{"model": "image embedding model", "lr": 0.0087, "momentum": 0.95, "adaptive_grad_clip": 0.1, "epochs": 15.3, "warmup_steps": 2360, "adamw_weight_decay_other_params": 0.01}
Rows from block 9 of a small image embedding model, named by matrix and row number. Rows with one number belong to one channel. Each number is 128 + 24 x the weight over its row's rms, rounded and kept within 0 to 255. All counts start at 0. After the name is the row's rms in percent of the matrix's.
After each channel's rows are labels from the 100 images, of 14848, where the channel reaches its highest value: "top examples" is what is common among them. Only what is clearly more common there than usual is listed. The data: gratings and oriented noise at many angles and scales. In brackets: how many of the 100.
# convs0: first 3x3 conv, stride 2 (model.blocks.9.convs.0.weight, 96x64x3x3, each kernel summed), inputs 0-63
# convs1: second 3x3 conv (model.blocks.9.convs.1.weight, 96x96x3x3, transposed, each kernel summed), outputs 0-95

convs0.27 102 [136 124 142 153 130 170 122 126 102 137 134 154 102  90 129 163 157 150 144 161  76 129 135 117 124 166 102 148 126  94  90 108 139 164 153 176 161 163 137 120 158 127 115 131 101 107 156 148 124 122 113  95 136 120 139  77 156  91 139 114  96 119 144 135]
convs1.27 096 [139 155 130 132 132  94 158 146 141 155 109 168 137 123 107 116 134 109 148 125 152 159 126 152 122 129 149 118  92 131 133 113 167 145  77 107 136 144 153 126 150 162 112 136 165  94 122 136 158 107 127 137 144 105 130 151 127  98  95 132 132 124 138 130 100  68 116 128 111 136 129 154  88 162  63 128  72 150 177  92 155 141 146 144 101 164  79 113 121 150 134 127 106 124 157 140]
top examples: coloured (96); fine (46); dashes (45); kind: square grating (41)

convs0.46 113 [133 104 124 160 117 119 129  90  71  84 136 126 106 136 128 109 160 163 180 126 136 139 166 142 146 139 144 123 122  96 103 100 146 112  83 130 137 126 105  85 125 106 124 148  89 132 116 140 147  90 128 110  98 110 159 133 145 135 158 103 122  88 109 166]
convs1.46 110 [167 158 122 113 104  74 107 136 133 148  92 121 128 123 144 119 114 130 148 108 151 121 128 142 115  99 136  88 125 121 150 151 173 164  93 144 170 170 133 139 124  61 156 123 108 145 132 124 142 155 137 106 113 120 105  95 146 151  90 113 172 122 120 147 100  91 146 181 122 110 118 148 171 113  78 120  99 134 123 152 135 149  83 126 100 147 115 114 114 130 137 133 147 155 127 111]
top examples: fine (64); stripes at 165 degrees (42); stripes at 0 degrees (28)

convs0.71 099 [145 144 131 114  79 146 138 138 136 129 128 116 150 103 122 120 128 136  93  85  90 128 110 124 157 136 153 119 174 138 141  83 132 174 135 117 160  76 177 135  82 147 151 114 175 147 143 132 171 132 139 139 117 150 111 116 111 153 151 151 107 121 134 155]
convs1.71 100 [164 110 106  91 120 135 110 128  78 108 142 100 109  96 165  91 128 123 156 192 162 147 122 143 128 151  96  93 125 124 110 130 100 108 101 111 141  67 132 116 103 156 135 121 120 140 131  62  90 133 112 126 123 127 143 125 101 162 173 144 110 150 103 170 102 117  94 103 111 153 134 101 161 123 118 135 115 105 115 146 120 138 122 148 124 161 146 129 136 125  91 126 119 163 112 138]
top examples: dashes (70); medium (44); stripes at 90 degrees (31)

convs0.51 081 [131 113 125  90 104 103 144 119 126 133  95  84  85 111  91 144 158 147 113 145 124 143  90 136 110 114 110 125  87 128 101 142 119 118  91 103 165 115  92 154 112 147 113 129 183 143 124 123 125 127 122 120 123 126  84 103  94  64 129 138 141 104  96 126]
convs1.51 111 [108 147 153 121 119 169 152 126 121 126 139 156 100 149  94 135 151 162 151 184 165 152 151 118 134 151 130 143 110 115  83 126 143 103 113 133  91 149 110 122 109 136 142 109 169 179 127 109 124 111 129 125  98 144  81 182 131 115 143 141  62 136 145 112 108 131 121 126 104 140 140  96 115 100  79 146 118 164 117 158 163 132 131 110 140 128 121 143 149 128  83 155 151 165 135 110]
top examples: dashes (72)

convs0.86 092 [120 157 160 113 116 105 132 146 113 165 124 149 131 128 118  86 129 109 126 111 151 101 127 110 138 105 150 107 123 139  92 157  65 167 127  86 115 127 128 183 105 109  85 137  97  98 152 140  81 162 124 128 140 115 122 133 111  90 155 104 129 147 129 103]
convs1.86 111 [ 88 122 122  90 137 116 108 101 121 141 125 126 132 143 130  88 109 124 102 120 125 116 158 169 122 106 142 107 144 119 138 157 115 158  80 134 161  39 131 114 129 119 142 123  92  82 104 149  73 156 146 136 115 151 140 156 138 103 130 156 125 146 103 125  92  99 143 132  88 153 143 144  91 107 176  97  79 106 118 117 127 124 140 128 142 104 138 112 157 130 118  99 105 122 142 130]
top examples: dashes (74); very coarse (72); stripes at 120 degrees (25)

convs0.49 118 [135 101 158  95  86 152 128 112 137 131  88 141 133  90 143 141 117 110 152  91 118 126  71 100 107 106 162 124 120 111 116 138 112 144 112 144 143 102 124 113 134  93 150 111 146  91 125  93 166 104 136 145 151 110 129 115 167 139 155  59 136 105 144 111]
convs1.49 098 [ 90 109 122 130 150 154 102  83  80  98 129 124 162 164 123  94 139 122 108 109 117  92 127 134 139 155  92 120 105 123 104 120 134  73 140 118 121 127 126 113 136 105 110 123 167 143 156 114 133 123 144 197 153 110 157 127 135 150  83 134 110 147 106 139 136 110 139 214 114 111 121 118 154 140 168 129 146 133 133 126 124 145 118 142 143  97 125 115 136 100 106 184 148 110 127 148]
top examples: dashes (85); medium (45)

convs0.63 090 [125 116 136 136 145 116 166 130 111 112 118 161 102 144 142 175 124 146 127 173  85 120 149 137 107 110 129 133 147  95 119 156 109 108 132  90  95 134  93 111 152 123  98 164 104 160  90 110 103  97  95 143 185 103 144 148 126 155 129 145 153 132 165 115]
convs1.63 105 [128 115  97 127  74 159  99 155 115 137 148 139 173  94  98 124 149 158 157 148 189 132 140 126 142 136 119  98  91 141 124 107 144 128 126 124 102 179 111 118  96 137 121 118 107 116 102 145  92 135  98 114 105 161 117 121 100 114 149 123 139 126 111 187 119 115 155 145 109 143 122 157 148 123 120 140 110 127 159 139  88 140  79 162 127 119 114 143 133 107 134  74 141 173 112 166]
top examples: dashes (62); fine (45); stripes at 15 degrees (36)

convs0.75 099 [135 114 118 128 104 105 176 100 110 160 122 134 107 133  91 127 154 147 151  90 164  98  94 102 109  94 158 125 129 121  86  96  60  96 153 120  89  96 128 126 153 125 125 127 153 123 133 102 143 128  99 143 142 111 132 132 120 127 145 122 145  90 169 114]
convs1.75 086 [124 130  77 108 133 122 104 124  97 165 155 130 130 106 128 136 113 125  90 169 102 150 106  93 122 106  99 134 156  93 109 123 141 124 143 113 138 183 114  85 145 127 116 150 132 136 107 107 110 116  96 133 131 126 164 161 143 126 163 173 106  76 120 110 115 114 163 137  92 145  82 134 148 124 140 135 146 136 100 139 139 136 151 165  86 107 136  90 106  95 134 101 120 120  75 100]
top examples: dashes (61)

convs0.2 104 [146 124 137 119 121 161  81  93 141 134 118 131 121  85 113 134  83 153 111 122  86 180  96  93 133 119 121 115 125 106 125 113 115 122 111  90 134 105 156 111 141 131 164  70 129 103 141  99 145 109 129 159 113 120 126 131 160 164 127 114 109 133 187 112]
convs1.2 102 [ 86 141 142  97 136 112  66 117  98 174 145 122 113 130 105 134 151 122 149 137  60 126 152 123 109 192 170 104  89 102 109 106 106  88 116 153 137 124 120 132 148 126 105 147 147  95 132 108 147 157 164 163 114 128 167 106 128 142  91 136 130 131 135 117 155 118  94 149 114 147 110 128 113 143 126 113 110  86 117  94 143 125 138 135 129 147 143 116 121  80  91 129 128 111 157 112]
top examples: coloured (77); dashes (57); medium (57)

convs0.55 096 [124 120 100 132 120 147 120 136 149 120 157 119 134 101 149 144 155 139 149 119 110 139 139 108 135 179 119 143 126 166 148  99 147 171 107 139  18  95 151 137 114 152 157 140 122 114 121 114  98 129 125 152 146 107 141 167 138 137 100 153 123 115 121 130]
convs1.55 100 [146 143 145 108 106 100 193 131 123 113 101 117 140 111 141 151 142 130 124 107 168 168 144 146  88 100 145 144 100 129 115 137  73 124 142 132 142 203 148 116 137 140 133 109 130 132 107 129 145 144 132 107 131 161 166 103 112 126 169 103 119 166 137 113 110  87 102 131 131 140 103 118 123 146 166 125 100 147 101 132 128 146 172 119 140 117 116 101  91  95 158 123 126  77 103  95]
top examples: dashes (71); stripes at 45 degrees (35)

convs0.26 102 [120 127 139 112 118 125 155 129 102 108 126 124 164 126 161 151 194  73 144 109 120 126  64 129 164 148 120 113 110 121 138 121  68 134 118 118 116 149 122 106 145 150 124 132 133 119 108 117 156 131 184 106 152  75 140 111 150 146 119 155 141 122 107 132]
convs1.26 108 [178 137  84 110  98  70  96 128  76 152 142 113 154 104 135 132  99 146  93 118 130 111 171 134  95 131 125 119 156 102 162 108 155 129 132 129 117 145 150 126 145 105 161 180 138 149  89 121 134 122 136 116 131 104 169  99 135 127  86 132 185 113 118 152 148  82 120 149 121 111 119 152 159 143  92 110 104 128 148 113 155 134 124 110 162  81 132 137 138 129 119 114 143 133 129 109]
top examples: dashes (67)

convs0.56 083 [120  90 139 144  96 143  69 102 119 100 131 109 140 121 109 151 107 101 144 143 124 150 110 118 138 165 106 154 132 145 138 155 133 153 126  91 130 154 102 142 118  87  72 107 118  89 150 116 113 138 135 117 179 113 154 136 171 110 109 114 148  83 102 121]
convs1.56 102 [166 102 138 133 108 139 144 154 118 165 142 115 109 144 105 121 135 171 108 148 109 112 129 144 144 154 121 126 125 157 170 155 103  87 112 100 123 196  97 176 142 125 148 131 130 153 104 118 172 114 116 142 101 146 114 110 102 150 152 155 128 133 150 147  95 130 116 150 127 178 106 103 135 166 130 136 114 127 136  82  76 139 137 143 170 125 149 142  83 117 102 119 105 168 121 117]
top examples: dashes (68)

convs0.28 095 [113 115 124 169 119 143  61 114 141 157  92 128 130 151 130 125  86 126 100 137 109 129 102 120  88 104 125 121 118 134 117  87 118 108 160 111 125  83 105 129 141  81  76  99 115  94 114 106 108 112 106  90 157 131 143 113 148 104 140 140 126 112 128  91]
convs1.28 094 [155 109 126 145 173 186 153 124 106 150 165 162 134 135 162 113 128 133 130 157  89 179  93 105 153 109 144 144 152 160  96 140 126 195 149 124 103  70 135 132 109 128 145 130 162 157  89 145 135  79 138 139 113 137 113 124 114 111 152 156 120 116 113 132 150 131 131 106 149 101 147 138 148 139 140 136 123 127 133 109 111 140 157 123 104  80 118 147 141 131 131 136 178 113 111 162]
top examples: dashes (63); coarse (51)

convs0.78 100 [ 88 111 134 155 124 105  71 149 126 102 118 118 119 151 124 113 103 121 127 146 114 106 108 153 142 113 107 114 132 154  87 161 186  98 181 105 144 132 121 128 148 148  93  98 106 132 110 143 149 115 147  72 142 115 131 149 140 121 130 162  86 100 138 107]
convs1.78 102 [128 173 103 192 147 146 121 124 129 158 125 112 120  90 122 150  97  65 104 113  96 135 128 137 111 146 121 122 130 171 131  70 105 146 151 124 136 140 127 142  94 160 128 153 140 116 141 143  71 115 167 111 111 118 171  92 134  94 169  92 135 108 130 109 114 104 167 141  92 128 148 137 116 110 120 121 140 118 118 142  94  90 105 143 161 155 114 125 115 112 131 124 151 146 129 155]
top examples: fine (63); dashes (46); stripes at 15 degrees (26)

convs0.29 102 [ 92 114 119 139 142 122 130 131 124 131 134 124 129  91 128  97  94  72 135 114 121 152 126 171  91 101 139  89 145  91 104 155 108 127 174  78 112 112 113 131 134 123 148 132 108 127 123 116 166 125  89 120 133  87  85 180  98 124 143 129 148 126 132  95]
convs1.29 087 [123 146 118 139 134 146  94  89  97 126 134 115 110  95 105 135 150 121 154 104 131 110 106 140 159 157 142 165 124 128 107 120 122 130  88 154 155  96 141  95 127 126 151 162 117 131  92 190 106 144 113  95  67 108 170 119 110 102 123 165  92 121 175 110 112 130 150 137 131 138 137 159  93  88  82 106 119  81 145 132 131 119 143 122 106 113 130 165 123 127 138 102 102  92 126 118]
top examples: dashes (71)

convs0.58 105 [ 79 125 108 108 148 106  97 104 152 121 172 140 111  97 164 129  64  87  93 119 133 167 137 156 131 150 131 118 100 123 149 114 115 117 127  73 138  95  98 141 124 139 112 134 111 144  93 119 124 100 114 133 136 106  98 173 132 114 126 143 117 104 146 152]
convs1.58 112 [ 96  67 130 135 111 154 159 131  80 134 140 119 134 129 107 124 118 105  86 155 110 146 141 132 139 109 129 168 168 103 124 109 105 125 117 146 116 168 167 118 108 174 133 103 169 108 136 144 121  77 109 123 117 142 151 179 115 112 134 146 170 136 124 177 136 108 146 124 133 165 123 102 123 160 117 128 137 110 164 140 140 125 121 126 146 141 147 114 177 124 114 173 138 115 110 184]
top examples: dashes (56); stripes at 0 degrees (32)

convs0.41 129 [130  98 142 135 161 121 141 111 129  96 103 138 138 118 107 132 121 115 123 134 127 124 126 166 169 113 119 164 117 159  90 137 173  75 112 156 148 101  95 108  91 139  91 120 156 163  74 101 152 137 139 140 108 157 112 101 140 134 130 180 137 146 110 146]
convs1.41 105 [141 164  85 107 152 141 107 129 155 141 136  88 113 122 145  94 135 125 133 106 122 153 137 164 134  76 144 115 133 110 184  73 140 162 181 133 142 123 130 116 126 110 119 155 133 119 133 113 140  89 173  93 120 142  95 127 171 122 129 143 153 146 140 133 137 136 145 134 119 129  85 165 136 156 139 104 182  66 153 110  96 164 140 141 135 125 154 114 140 133 134 112 147 107 126 141]
top examples: coloured (99); very coarse (70); sine grating (39)

convs0.67 109 [110 127 141 108 138  92 132 108 151 147 132 120 117 116  83 134 106 169 102 108 167  89 113 129 124 150 159 169 155 167 126  88 145 119 147 113  72 139 170 119 132  99 162 129 156  94 116  93 141 109 150 145 124 142 115 125  95 111  88 144 105 116 138 127]
convs1.67 086 [141 121 157 174 118 135 149 104 111 110 104  90  98 110 156 118 115 120 100 115 143 181 152 102  76 110 151  65 144 113 156 121 150 149 103  93 154 115 122 106  88 161 123 136  84 145 123 101 118 129 104  95 120 129 139 142 138 130 140 120 130 122 132 112 126 125 133 148  85 116 145  95  96 113 161 171 134 100 113 151 117 145 129 149 114 107 116  69  98 150 137 162 166 117 148 124]
top examples: dashes (57)

convs0.54 082 [114 113 136 145  87 116 113 134 126 121 100 152 101  88  89 129 149 105 115 139  85 172 155 155  82 134  74 120 140 139 101 123 124 140 154 117 100  99 103  90 156 109 110  96 118 127 103 139 141  99 185 147 143 120 140 126 142 145 139 158 115  93 135 140]
convs1.54 104 [167 120 132 136  99 127 113 144 121 146 133 119 110 156 114 110 120 106 158 163 147 133 111 103 133 133 121 142 160  87 150 142 127 125 113 130  94 228 140 154 154 120 133 122 136 137 125 133 135 165 129 145 151 148 140  80 132  89 108 137 120  83 116 130 131 154 130 136 139 161 119 156 154 151 130 102 116  77 131 105 102 119 149 155 124 115 133 109 146 166  80 118 144 177 102 172]
top examples: dashes (63); medium (45)

convs0.47 096 [139  81 138 171 106  95  92  87 157 114 125 123 143 131 114  81 133 147 115 152  91 121  96  92 159 151 158 139 115 164  99 124 146 138 135 122 110 119 121 111 168 110 113 112 164 106 129 128 121  98 137 142 111 123 132  67 109 144  91 103 114 114 158 137]
convs1.47 109 [142 139 144 109 153 192 133 168 105 106 120 172 102 140 126 123 135 130  76 122 105 144  84  95 139 119 110 100 149 133 130  86 125 125 134  90 119 153 111 126 122 173 133 132 136 178 148 112 154  79 127 119 121  98 136 100 174 136  91 159  97 147 128 152 124 125 123  99 108 107 105  89 168  95 134 125 107 156 105  78 140 153 148 135 104 142 121 140 119 143 113 126 157 152 116 124]
top examples: dashes (58); filtered noise (36)

convs0.53 095 [168 100 116  99 129 147 130 113 126 178 114 125 145 108 118 120 114 128 112  82 167 110 125  68 113 145 119 150 111 114 149 151 110 145 144 149 130 110 188  94 137 144 131 153 131 153 136 117  92 146  51 129 126 102 141 120 148 139  97 120 119 142 108 128]
convs1.53 099 [135 112 127  93 138 165 106 148  97 127 136  99 121  93 123  96 128 125 136 138 148 147 108 128 126 128  88 130 137 157 120 138 105 112 169 107  99 200 139  99 131 128 128 132 122 147 126 118  77 124 117 124  83 139 159 121 114 118 147 104 145 133 130 166 108 111  98 143 123 168  90 145 114 143 146 107 103  96  60 148 177 116 121 150 119 115 103 140 147 100 150  65 131 137 124  97]
top examples: dashes (66); stripes at 75 degrees (29); stripes at 90 degrees (27)

convs0.45 096 [135 155 119 142 168 113 128 110 113 128 129 138 115  60  80 136  77 110 124  96 112  91 113 143 163 145 116 111 122 117 121 115 152 118 108  92 120  72 139 137 118 121 148 148 153 158 105 105 112 109 100 130 114 122  86 128  81  90 129 115 129 106 148 109]
convs1.45 092 [115 129 173  99 140 125 106 123 174 144 129 118  74 109 146 120 148 158 136 157 118 120 144 105 115 152 139 156  83  96 112  85 111  86 145 104 106 174 133  74 164 120 129 125 118 140 114 125 118  89 112 126 168 163 137 131  92 135 158 132 128 125 152 130  93 178 148 117 126 137 139 105 133 125 120 175 108 114 116 156 160 128 156  78 117 135 125 157 151 155 147 113 115 120 133 165]
top examples: dashes (48); very fine (47); stripes at 75 degrees (32)